Rows from block 5 of a small sound classifier, named by matrix and row number. Rows with one number within an expert belong to one neuron, the router's apart. Each number is 500 + 50 x the weight over its row's rms, rounded and kept within 0 to 999. All counts start at 0. Numbers have three digits each.
Before each expert's rows are labels from the 100 clips, of 14848, where the router gives the expert most weight on average: "strongest on" is what is common among them. Only what is clearly more common there than usual is listed. The data: synthetic speech, music and everyday sounds put through simulated rooms and audio effects.
# router: router (model.blocks.5.mlp.router.weight, 4x96, trained with AdamW), inputs 0-47
# gate: expert gate (model.blocks.5.mlp.gate, 4x96x96), inputs 0-47
# up: expert up (model.blocks.5.mlp.up, 4x96x96), inputs 0-47
# down: expert down (model.blocks.5.mlp.down, 4x96x96, transposed), outputs 0-47

# expert 1
strongest on: distance: near; drums
router.1:492395462422492555419491641529504485519508491555602500589522365521524570560489450461541432446495506487477463439567475560455532497543458458531499
gate.0:508450380524531458496511498502496433535361495551581528542596530525575516593456503520553483419566489445480518442563507488535477538511509494522451
up.0:461502504487514506544547455570496476534459473440428472482557548567531511527475510495460474503459496504521542552473490528580557456521486516485467
down.0:441577591493576423455506466499489497563507495496514577599496473462519555439471493420462495460422538527534516558559547495530546433489508520452549
gate.1:537522559509550526473475482501392401528564510590432578504487472510461487452553399400543532540588513518514513482543457424450607520526430479508448
up.1:502424519502405597468507478451551545452564562573530462522565538508463491520551515520515531546553436453534514489394442568469449495552464585475477
down.1:549542542567591406481468449498490503509461465523552421477506473484467501474411474494487562480551529500450505504479525537504571481498412447531447
gate.2:542484575497466453461444529624525521503437464356499531531441386563473440461470515527488485423559542493476532548494522611463476611484468538458497
up.2:381502457447484482474507569492460521503535424501580599537534403458490499597454572482555414450526531429497439503489497525524524418503590463520440
down.2:441455391516498454491550452494526475457544532599333465576519478470500519486506538439545473526519527423553581561597470420467499493481577493478453
gate.3:464496480441422544445544554642553442499509530433525442576546429513521570529588547524491524480506476492487470501544550566498472486501476456398560
up.3:508457508442492549510528515555492473492471446493520539478523438451602468499482510563617574567529506518540511487496620436577528548507533539403520
down.3:432537528480474495540496511379533484591473447467439550469519507415625504494395344554469430527536436423417490458478521496563467588480510541474497
gate.4:559426506552429518505491438487512456566585496531608494529525494510496553587563472452408536422545465509387468459499439572549517407454521440467402
up.4:495477572518510524464577526494510469511534565473547477522498510549456586609516431425429527452458456462524431406533540520503470440573530506448475
down.4:543537545510539563412409485468474481443524577495459557496506570544503463494531532538469414527515431465429538458531487544493544599525436389514417
gate.5:474442456490532452431485520435522509504457491543495474519538501441491530548493553491550483486535398543410577566495393535521521531573428392505425
up.5:485538504473501434476540502395491564540493535521494449495446453552386444465496612552499533493455610435528509426529498576521462492475498598499457
down.5:512511561546491602470502440539522407534545451520508480570556551433529564479519439533465436542502515539569437448573451480482513487541619644590508
gate.6:476505490467489463519511484442424618429561493666558480480469509535459493591532590501483453556514558534486451582489496552511456512429505509482454
up.6:629481454545665518509563528522419562390405543391457469525533439475466588526516483447507430496443476415550534497454499519522546463477443518591523
down.6:538450572488540516462417533524527477377503611456432529534507493454448527505554467526486502483493373502501434478508423498514502530452473495421485
gate.7:499546480461526589513578525442468495543558561533575502408474429526478432388508432504497486469465433520613446505455449411441564519474473548529515
up.7:515490433490553534449504554498555476469614509520620401478555504479527518648492492483547520441521502423564448461487462674503480481488447504517446
down.7:519529427552563529490575639455496416562557460477537433519491487542406513468516503539433550505531473511533497542552584514561493423437433514479465
gate.8:489468582507446527506417436542474435459442460571486525434492509530550541505493503474572542484576510443465539571517523573571409529544519505541496
up.8:361509369512499530479558464586590533414431507546437577523497497500501509515418518521457425390536480479502506478546566459517445541461538447508452
down.8:520517568424468478661596487498475513531489433547509604516523483528403415536535505526501479521542524537514499403422453480459426450512505528557465
gate.9:539502534497501546469550491594513497482447549474475517567454492426573562476484453574463539426520515539591528499478421506456380529575496349494430
up.9:570508646503518484508440464535407490457432448503466459411467508494524601477419529503373485559506470508484474527575428459550550432427545636445513
down.9:439552535573497511504550427543587375509502502588498568524373499502450566568478481522518485490543432623497537443504485435576489456563572493441515
gate.10:521569486551489467543495491472538560475543523458533535470501506513513435492447379475390532572494470559574425570530501420433483522518498545460427
up.10:476546400465512555512518464568437560503545423551616477435482442466600456485427477484512488487531549497511427468398451543475537550580508550555528
down.10:484505484414484558479569525553513494574571511469570510496518513516443411588540501559402524465464455515449536490566595504506482430434549448529452
gate.11:477508461510426558532537438487439497520516511431453491560555566502398466489405464538486413505549575434484501470417530517506483487533515521411459
up.11:580461481485471586486442466482465516441494457368510468489564499443480590494473427416517450493523451488537454511458577515522435571521479543471565
down.11:518468530450522488462456478540461478514438486543464467507599431423529493527475610437518538507580545528467446431501504463526418494470524550435488
gate.12:531436461562519488462505489500494611571449484507542509501497435520327486485563428519422499500656486546478608483452460554509580465479533499459457
up.12:558442552547532497478474528441526494480600514564459517472517432467557473463533450553331585494505525555480479554456559576505439587528488429497585
down.12:473469449529498449575546589491493571505512484556554464544539457565480517472477509471456473456436645468523531420497609496494433546507371410500477
gate.13:529425506489430544571551482609475529379539542456549455448557503383554497486463419543490391447434497516480453527506508564482535443523532487502478
up.13:561561428472516447447459530521516528540468410524462495490475499549451525573488623332532566494474556515534502572451476423554473611440519571480456
down.13:471522495531529516516549486469559518475542522458540380515431463488483507558505400387430482586494515531465430529465392547570560527463474534513500
gate.14:538550468463557465589562511475495475520471532456537528555526458494506473543489530466587479477588474498570325540517557532397578411527485430553523
up.14:483513477449536553514403513382543528457449581471527506441563503438533447532513565598562398506507425554502466472487455507453485325581551427551503
down.14:606493455540409511484338550468502503463483522585485405549503495491515445463535486497453521541440430478495453444495515449503332503526478488542511
gate.15:446487475528518493474494529450515417430507444468558542519479455572568509489483508459489461458480460418513519538577477420483527554490525468455456
up.15:439520459553531454463450498582609490478479392448541460494509440533575471526403536546507505490561482494585532609505574529471494567493462434504419
down.15:428491452516535586561536533504440523445501524518505580497466476517520533531498417515501481461520532421529504449456511493558520391532511596493483
gate.16:482541475446530466474442487441614507451392503532540590446574504552544390489440530500529588580566480613469559464493459447592520466484592494479402
up.16:491513495502509504482531573465558481533411635424477505498552496433510456528435421485503453517498619507601511545433512529458543489460452507476463
down.16:486422484473488510523476469447496568486582499520486441480477563462478464422586504465454532466490572473487566533562514481614518426569494484469489
gate.17:479504528538450518426502445422458503554483452432587498521595474535428479530454461512421551490547638530461494536476520522482511550527516485502477
up.17:507450607434470507412478515445483495510509460507480521581513463444413589553491448569555553467552561494487473405409504552543519490538485515500597
down.17:420547512446387474498510511558502460553554554511490463491589484457600478471558500452464501587517591436449480454528507457497516504538497584477498
gate.18:427518515501405468514468474485477578489556520460461449543602414557477468518451532557422579458579494478531489414494584554412517550579526458426485
up.18:450497464532484496507484478496455530598406510594517430533558502569453490479474456474482485540508605558507476477502431568456414524545528458541519
down.18:503557484434486484558499423499514561570574442512529488482524414559524494487545576529518466494460522438541519452431564469527451540459522541429495
gate.19:451559565477414479411400538363436539568481512545498509560554455442474509503536457606396547431485491532481525476517518472503469513481548454459489
up.19:435543512596526529499432503580518539422576562514455524476488508474449486386455499484468531522381475463505529576448488656494503570494486513540435
down.19:513529496502570483487550514470512570534425499531494509543435485459472540484449432330508517478492401591598564518577524449539465503432530465472478

# expert 3
strongest on: everyday sound; reversed
router.3:553582615589496494594463479439543457535614465496429608525438645508489479572527485525504590536477460503503466542441456424441462571505416511495582
gate.0:551453408538462558517489548497542479481501520468468538529602518524519552474485446517616479364386473495481548453435494457553440487532480518489545
up.0:429525500538470414538526535489421509556492510417477540553539555500353652513587490472529525513498530535456490453431385541490551551506474485432418
down.0:558524529585565450522397421404599489486509510452511571568499415457453391487497517555495507404543532579450567559562517525490437538496453494387478
gate.1:487557507596525560550469542435488426485459435397509505506472562497467470478447489525571527547548423479478437605504497428509485524501488524548579
up.1:568574577514472485559441503460501505539537428436393585473574489458505493439389510541496476551474491553584495531483516471472509533510459532525517
down.1:473476542460549485498544514586446495519365602476488524422513575550555525451495512442449473465489477430452455500570460419504474478509486518625449
gate.84:535533513587470425477529386502459513493590472503558485384461488468510509614404499527540492526635550500446534578522533524460526504499422543530434
up.84:564435470514430625362479526464493465629586399552447536549530512515544495486526492453560483565547427460531466500468551494550468521484536461519496
down.84:457538508520537572494530519493379551539458504438514586441523578571478497452536457573535542451525480466476521517494507577527419443488444631565493
gate.85:529527563493451604467449470435512439432563535576476449491500489539416484614511414504546503403449433475453532485491524477490516524508509509452507
up.85:420449471467424530505534462455489480433536536551528447517479469530531450426491551425444571506615556641475544540430438527445584448540482487412453
down.85:429490435586473485523412476523571536486489480519539569618470513505495578474482424501488541523578497466568559516447484445458508602547495507467538
gate.86:480453492450437558460545512528525567567557527468521421504532536472516456510475560499500517534521485491532375561469537540493483514572440465436494
up.86:458456511545520463540411420567586490533473507456469361479477478520467520395536560488476482586499491483500513513612533528421571395478494591501507
down.86:517477498501520548419492529574477533443469430567446560596524560492519382559565516510484515545559540397467427472469561410464449563537513453526526
gate.87:436497474479472521527497424486563503561586514440495597446438576444570458516509512468452493465481580451466518492430566583576542478516445532456397
up.87:479414478465579510439464461499449450502514492506491453540551531506532400540526547504568504612487377611481525422531519555496456479484560462482521
down.87:499361607512474506468590477455597482407536527432524508469492511555519497378502427413550561589428437454440440560460488631515481467445442578545453
gate.88:595469436516446450531500456558576468411580567485545530532473555438563563551543539487463544491520523471531485525476402528501454492521483481574576
up.88:496454511491580516498468463506484486458454497459525488531583411470449462550461402509453477487471549547426573503504607459539464519498524383506535
down.88:458477483426481550551588553595525400546543430494505547556520504473446461386370408542534493495529524572486425553512511529611559471492493490553549
gate.89:503493530475409556442476473506487477559515522408522415511486533578487556533545545550427476559559468514477465480518508533463523470524622585467557
up.89:423522513527483557537436489570438541475452419540427435510526463458552486572549484532597523396465471461456412538541474588507513497444617501476521
down.89:408501489449453501595567494530620556477461524568508566497385543537570548449512409551450541508507482506546525423534518471446488409575551606480515
gate.90:534515433492541465542515431487514535427512497450518437520492417426562577561474479479432425486435416436521397464442516453556503428483530559486488
up.90:428481423592591454503503394448492537463435413475562484398519532600454499550468507385475493476452490488525420522520602421502536524516518507576570
down.90:562494505363491479471436538475474554516491510482482465441581489457499416464409505565499537501512478513349454508489517486515518426599431475530522
gate.91:522492508501604478607458446526443442540543515422456541530556513501549561473576555549437522518453515529512478498526456447464496462513478537480505
up.91:512478501493509474505426545568453600392443483431508479441581503514516487381475504514558450519528555383519506480506537524474529529622443444383479
down.91:547491548425558510545410503493454510452553438434432499531486504600504412529447432445481513442575529539475447551550602503581463501419438470529488
gate.92:472523524524399621478563489513540446602564439530510551539455450493574485500566505516513480422544354470467477518558476522506389493449460612442455
up.92:492532550524504503532528412452391508463472385575520466466510570473555417557420506559476481464566487570518574466515505551422501519486499548566442
down.92:518514442520454432515498491499541553513470569481517503487394592614440504519528531462580537566501503484477475493536478540532459451580410556503591
gate.93:503495564609459517523478539417516527540533542470480545524435603478445502490464527510511514521460573437459551539382473509454441439452477413526477
up.93:520508507532594466508454428483531444496498586478573490531460516581512486483420450426559495470519551425445424532551481512544436522472439424431452
down.93:469466520469454524519522473583523531560479457528536538493495436437414430534383568521525546527549506578469496506403570451542605474451514558517409
gate.94:576450577583529565402463475460458529576592589534426523585571542517470503470499413559526477454504460495435440475440500507545463467538464483517513
up.94:504536442467503559495520497508525520505542444482569519446459544495510458472563561480504455493548540447538462460510502468527559498498579481485543
down.94:451520492428547515423500477468476531582569483513455503545458563534510435548572488461567447460443503544557431447533537476431526449515536487580522
gate.95:484436506465544528557584480401493482480510445539408483561553552547477504444493556498525454448545473571556430503473512437499394546543454434551471
up.95:509481463400584491454432502523519477501602446460479545539503467444474431467548476475521545605474582499556562510494469463630481542571520460446459
down.95:499445582564479449543433502529556543461509435490460569444472420379458492551480602488587467462524517433506547447501568391507557510533515509555487

# expert 2
strongest on: distance: near; long reverberation; reverberation time: 0.6 to 1.2 s
router.2:499542454508464461557590330451514562502406512472535422416477431479454500415479476502474507478482532520495619455518545495560541484560563494450457
gate.0:497547553407459446501441479544568554506477406556517533539503587534510509451401454552397516411589477531485486429542578504478469492426415521436408
up.0:348580570449485417510572434451519524478555555433463512470517586495522560500534507430499462484523524529462486489521469508480450458420457440498442
down.0:457440492480499565476522429493496436541542559476535530484375475469539464453553440464467527581507528551499520474566562459489502532452540529444508
gate.1:456437434539509414471439388399429452554491515480493464519578482498544513568404525494486465454567502551539592430551517542469395486530494456509459
up.1:466376471440471465465550430491471436490519489532488420438541469538494493426464573488460464519598395539540510552551540491573469478490482443548482
down.1:440406490457491484490567533512478395579482465498437520617448492471547521449510527487576553496522514466587512399530444501527493495459530586422540
gate.2:630491563535461513589491424613518475482488463459428540357444519467585504494509497495555486522555487518570527542519474478476467548474485444441506
up.2:642513565492471497492484414494494546471469444504506597408487478529543505558420431469487568521449510512626499544441517428590407526582526466489460
down.2:453516527530473464490592538525512531468447593458466516518560485477585395540570464510483544466571514530533562461510470460448468512595438502470564
gate.3:502477372431548579504453501535495493557439539541507512488461443467537571554585560492491456465452473428546523510529493417537513435497582491400541
up.3:470440441462447555444458501539487499497524418583477538551492541471542496573423566611527468435538488547457491485388585434479509485517591497440484
down.3:551592573450508487439524525449526505493527582442525454444467456534520571454456487492531466509466480499459498519499424537564483532470557498418477
gate.4:454388397490588421613564459444510468476548479474447459455490590541545516508540560470526480490576379456538550493573451442509443499480432478508445
up.4:482545575451479488478448501467412473654466458513581516497563509383530529442541551550518540492518449555579499444541499482377446460403464550524522
down.4:494452462396503642421509530474560411525517430491488527485518439562570470484507463520520481439496463448520483498479412475588553522410513505531462
gate.5:547449544415398550413513536475492515484491502574380469569594387561623550497519463502465560429493471490475479478522512580467476523546494520574467
up.5:495489555451440525439444428495448495579533458505541507504482529632459577533579584471448459570471514496540494471458399556445509498594582494404553
down.5:478492465483538532447534464568526584444546486476580549455456530585505530583502550507520537466538482534406458584555628544541433481517521469478556
gate.6:467542515526478497509515432417546517502501581526480442505482433516507538533549491468448590557417486367506544473560460524552561487491485463524487
up.6:555404439545455488402517519521549549487555458587534498550485454572578487502506498521525530498570507468445412487480446573509549507498501602509519
down.6:563490429458504564422458512454477531519482506479599474458466483580465438510462529474453487532533619508536503544428502579429452475489536386501415
gate.7:464337500533393497488482495464489513610517487477530471547576400502473542450412473482553467604482488562429518465541526516366505455475482405581502
up.7:541469503495528475605469485465537479435466504543471504504525515460478530459349450497537486491581467547453488444444535535501508438517491397522514
down.7:518470497488539530600585464423417493464489556406518476542527561484478475442509551525512437425509580404505607528527496458476519449537538571396511
gate.8:553442559418480507448473481452587531417582486480507557501616473571466410537430478437520473500468548601495533548443564514489482503498591534502518
up.8:513512445514441437500524557446477488582452489600514467583549488423465450420520462527567377525516526499533456498540527544510564473535414441475439
down.8:509542463562572467497463527501431506507426475455484407515568517455458442443531517532567524532428522479431521542472565373454504487557515405550507
gate.9:416382452549508445462504530428494568528519503505515547460452442498552469541489490483465464557523522616535462592501487494486482481465534547558544
up.9:584516465504532470483439528512475495494495487486479489520532409455452525465477522533396502488560451421583516520563504530493516532429505430504567
down.9:557561525540572318424475458475493557526518476533525522512514537449472428604475503556568519524511462367485563570473565493466413587442506530443467
gate.10:502538573468558474528460496508511495530502478464484509521536581500424527558474512615391482457559546575521485412422419460449477543552576626485541
up.10:497521443512453530547502557485402574504465439380471535553493520589451518497482490380401581539465506551450483511431490476426589481495518538605530
down.10:545567510433442502475530499482412483471517520495484529485448514485592451485509512458482530450500514437563555536537612475503498505436505502403584
gate.11:544524478593561419500409426520487485557440480520489487470533538541425487555503434503429451434543416590584494436628549497448459576479469491508429
up.11:495474475576551480536543500501511443433461432476470488418430552513464451504609534424476458494533483503494438513470506467531465515496570545485490
down.11:505530457474495500510450409451481567532467435467544462509486516465536481499529459535504481547526509588483625547404586470524498429434429470408494
gate.12:520590496498553493579524489549528479569655530550471598564550498535447506427468519576480462484459507489553476501527456481518551557559542407490536
up.12:557493546500615517509471413528571469606501509545515590475555434534520439451564463507456422483486475439578506453525494467440504512552524451474460
down.12:589445527508599622463549434496460566485525518541474433574504493558528470461461518478516422468567548552573487454529460425490495474541501582473567
gate.13:513564471609516466449424493481472509509489560492491525585504574508498416586441562538441517435485596522421432471479577481505475513480505548452545
up.13:404493537479550543394474507462399569602540541499494534512510408462399552389446510479505562493523629453536520568456567565476467476505569470509540
down.13:526447501468446490576536505491421520458465405578448531521607578496458522400480461513559522517513549523586438472483525462508429501587576554407416
gate.14:431459508537498496508498497524412451424465479521527513527490450454587527572458504463423567495463467469457482466532518544589567424449421466427532
up.14:461493479486453536475442496539559453502433544549373484555477425502602494471453595594560428477533447436477621522557421496500424529486474420498437
down.14:433444511488530549566614467454420458538532464601561512535548508504464486499444439539475450457529504430547506487599572527470493476490501552491517
gate.15:405500533559479482444385523466508562494478523469534449507459523451493456501505555531543536531516532446465468468487548564488555465438484515458550
up.15:534454489472548598418452398488479492512448474491458644524482611654468539519484536499468459474435595457495457492510582516493441473485446559396479
down.15:488471424524539485494461500537478439495540501455460547459369514468554452528414551528570548474511538479552472489563521436455442536537503415382480
gate.16:489520422533577466497553473556528438486528501411493567471558476487420543498618546419467440500550472504519438393460444551571451568459387480458465
up.16:524417551503445479550507539460430576484599457566477453518455489467462510467424538469597553433563595507618532600522533524468494427542554478496510
down.16:539523556522500541478434555529420507347501527529462528505545592590391552587488601543408515570509539497476435438507473560497454511531442495502424
gate.17:491535584510455512470501466461472489508525500529581505461530475497523484607541526470444581468439510501432601478492578466524523484458530608435529
up.17:501482565497506477543529504441550545486514536569425521483463577512535505452589474479424457517547459534611441538541483479469459450388558625480489
down.17:440552470470482510396527471492417423519460540525452495475422582550570606454430475395493530532517472416439537500507498430472508556505575515413524
gate.18:474431474553610513521411414496542538541504589447489501515603479415478498502457526412446444498477641468529518507446474615502417420507546482474513
up.18:468560461511494510478475529514500544377526580403548484484389452399460473515492572432537488519485592494477530533506520583540568505496478558563473
down.18:416536558488478503508455550566570482537577534503428496400460461531528561519590499533473441537479501510525405473531453514536456514526388380539495
gate.19:460549526603477406536466511576505463512573483529488651572484518442510537508426497533499518464442528458436535401473399552507520520553467505508456
up.19:484588556462513588560494554571583527352536507465513483485452435482550547413488576459561483532435537407529460586553515412574504601472507445395551
down.19:560519478476448491526429497429494484416557474520477476481577528515569513585582476558452538529548525522583521507541571520481412465462500543442522

# expert 0
strongest on: dry; tremolo; reversed
router.0:465604451423489503474479493540424466472492523451388512531516558393556523508494506542553508493521505500544483553469496487530485533520592515465513
gate.0:506441510438531567492539452537560509499385564451415535511484611499575474418593540419479519558565490518658581485487562455485536439549522467565549
up.0:366499524461439564530467521577481533511516496474456452475471476514454518513550569445510478496417528440651510522494529483494432533528496453471406
down.0:492528506553460566478501498587437498507558495465546564547517599486560513456569402592479608478486366497510542465465430479509563472563603578513477
gate.1:442560513489496576565474477581523429550546465468474444508470528513437574538456597447514484538574559522523523473521502479543584513575491542481509
up.1:509522515614518454558508450555520414588482441494531489491527520546443576512504434534448543520516552554529460436435425508465601531524482549475563
down.1:491418414498502530492474501466467546507447483489495431488521522595485396428527453448500591473412450505499594539436470493486419626591508454490507
gate.2:508532524586470528414403496535520553483507483519480501499468472562474431454458523533420575500501570506556566497478410516419483500496534486505490
up.2:557545460477466439576587456492515452490512430475496529535531526507478514493469533489526422569522471515481509474564521544541510487468545517529451
down.2:457490548483612466575516479507462530471513557547492559513572494578411490634419523484520545511566557436553580431550445563433567504472467511484471
gate.86:491384440488489512481562523531496551515502428510512410488525416430514547568416482491525520520534521617475504499410478519491541535432440435476533
up.86:463525439525552441557399486441440488513549565572415451438473403451525571465494484523529525571492539515575470497530477482501471504554543491505477
down.86:575515510474526561445452549385434520455433493501517508540585485461452476536463457454506503596445489493536448516407510522449443528456575441562499
gate.87:421443512407432515558413613553577517471441489510469445494526436440519445501471507512535409469494444532580502465608529538533458518507577451501441
up.87:368469503402553473492425594611569553488465490499447492537529470464528546444539462557458398465549420519543521565604463588517541506537546511491493
down.87:529496502486414503489482560493475531406493491472486557410483504528502575562601456467540475460419497471512545473453490485486496453589633584474441
gate.88:559538466452531591453524516413463519462545427463464632528477521494490426524476470525500519423497434436511512405457466536507512474581506510498519
up.88:476546491518491533538480561513532500461561551464474518602501486469529419490455537527456503541506522509486479462489596481574559462428542488434444
down.88:513522506497475528482450418477434633509441564521499558438542517535397509538497547557494573504464533461483446542426521527413478476608534522438441
gate.89:539465515476466407496565457467626448630501421542508429489486577550569510485456459593420517529523486554370448495497473520472461529498464473483502
up.89:451442489471584508469489577515458571493575538446532531554551389489451479492593451409488475636468516523486466596513415523485511405416524525611531
down.89:568497502625603564523530494541514499483434503509459455525673520509513512459532494439491464469432517538521472499468396466514513440552539490513494
gate.90:530523556458463550530582508597568431461435465487520500491510446478504533507500464583464449471449438488511510519507454431390510565538520508452435
up.90:500507512402535500498524546616603466415460439503427535479608458450511446521450458540463448519489485513497560554445506526489540510550533462476487
down.90:448523465450430482471436459435580562472458409489570461483515562498537530469580560506559432532478502478560524478617557432526521432517485492398547
gate.91:475516483450517446355590502504486489559502558526584392499504528521529440529507550606487558591475503488552516531473497567479450524473512476464557
up.91:544550460608509451487476535445453433528430484542508453523502414437470581541534481483541423521422470465523498509581474504569501528450438480545526
down.91:535559425485558506414497503479472531515475555497487429555587468499491516484480486434450466532473533504580528529457468473482496521424504505539526
gate.92:466514485448479431469526517575508490554465492422461534386425528477403551508481463537570544572576461601569554533499516494537483471488515482410549
up.92:572419504463447444427495539501499418513454525568527576552541558553547546542493465463472497470407516406536540416470536486536512550431411563529431
down.92:481425576472534500504580426540522573576500446493508513524471478452578572513431464491513576481552714520490500509510470469572444405520444492479507
gate.93:437454453497527472563557528461450541514511424496619494497498434465486500569496402540527581554549439544430437512546508405521456495438479516472583
up.93:534547505549438589505539505523464514476510335539573532502506462574439505499537469484528471480475544469445476496491367485435517494408460502481433
down.93:430556502520427573509551531582484523523542483529500414530429473520553474462458485466433565507506521537534502502586422546560421489507488499372542
gate.94:485558449531541531543519513512460489501523551410435556511504367398499513529472430520508521444533434457545484485554546470560575511433498505507475
up.94:498488484535487537489418512458523524503486551486441515525429445403437480514454434534482532482527432509553552452540458523484483552526517516491559
down.94:530422582536474477516496566441387532434527615541544535493399587570563501571484560500482500444538461572491564497536526486436549558453564462567542
gate.95:502499458450473542506571509503534420547505512569536436494465507431535488447526437490550438453471605502556489457568483534518523486517439560466556
up.95:459463550482515494516559518535450510469524496461468600450455560394440421568493534506525472478554539406507572527478537398474507640481399520537507
down.95:571527504596548439418543459558530565436545488476477638470390579536536435485467507534502447450528490430559427427582490564490578508463434479537544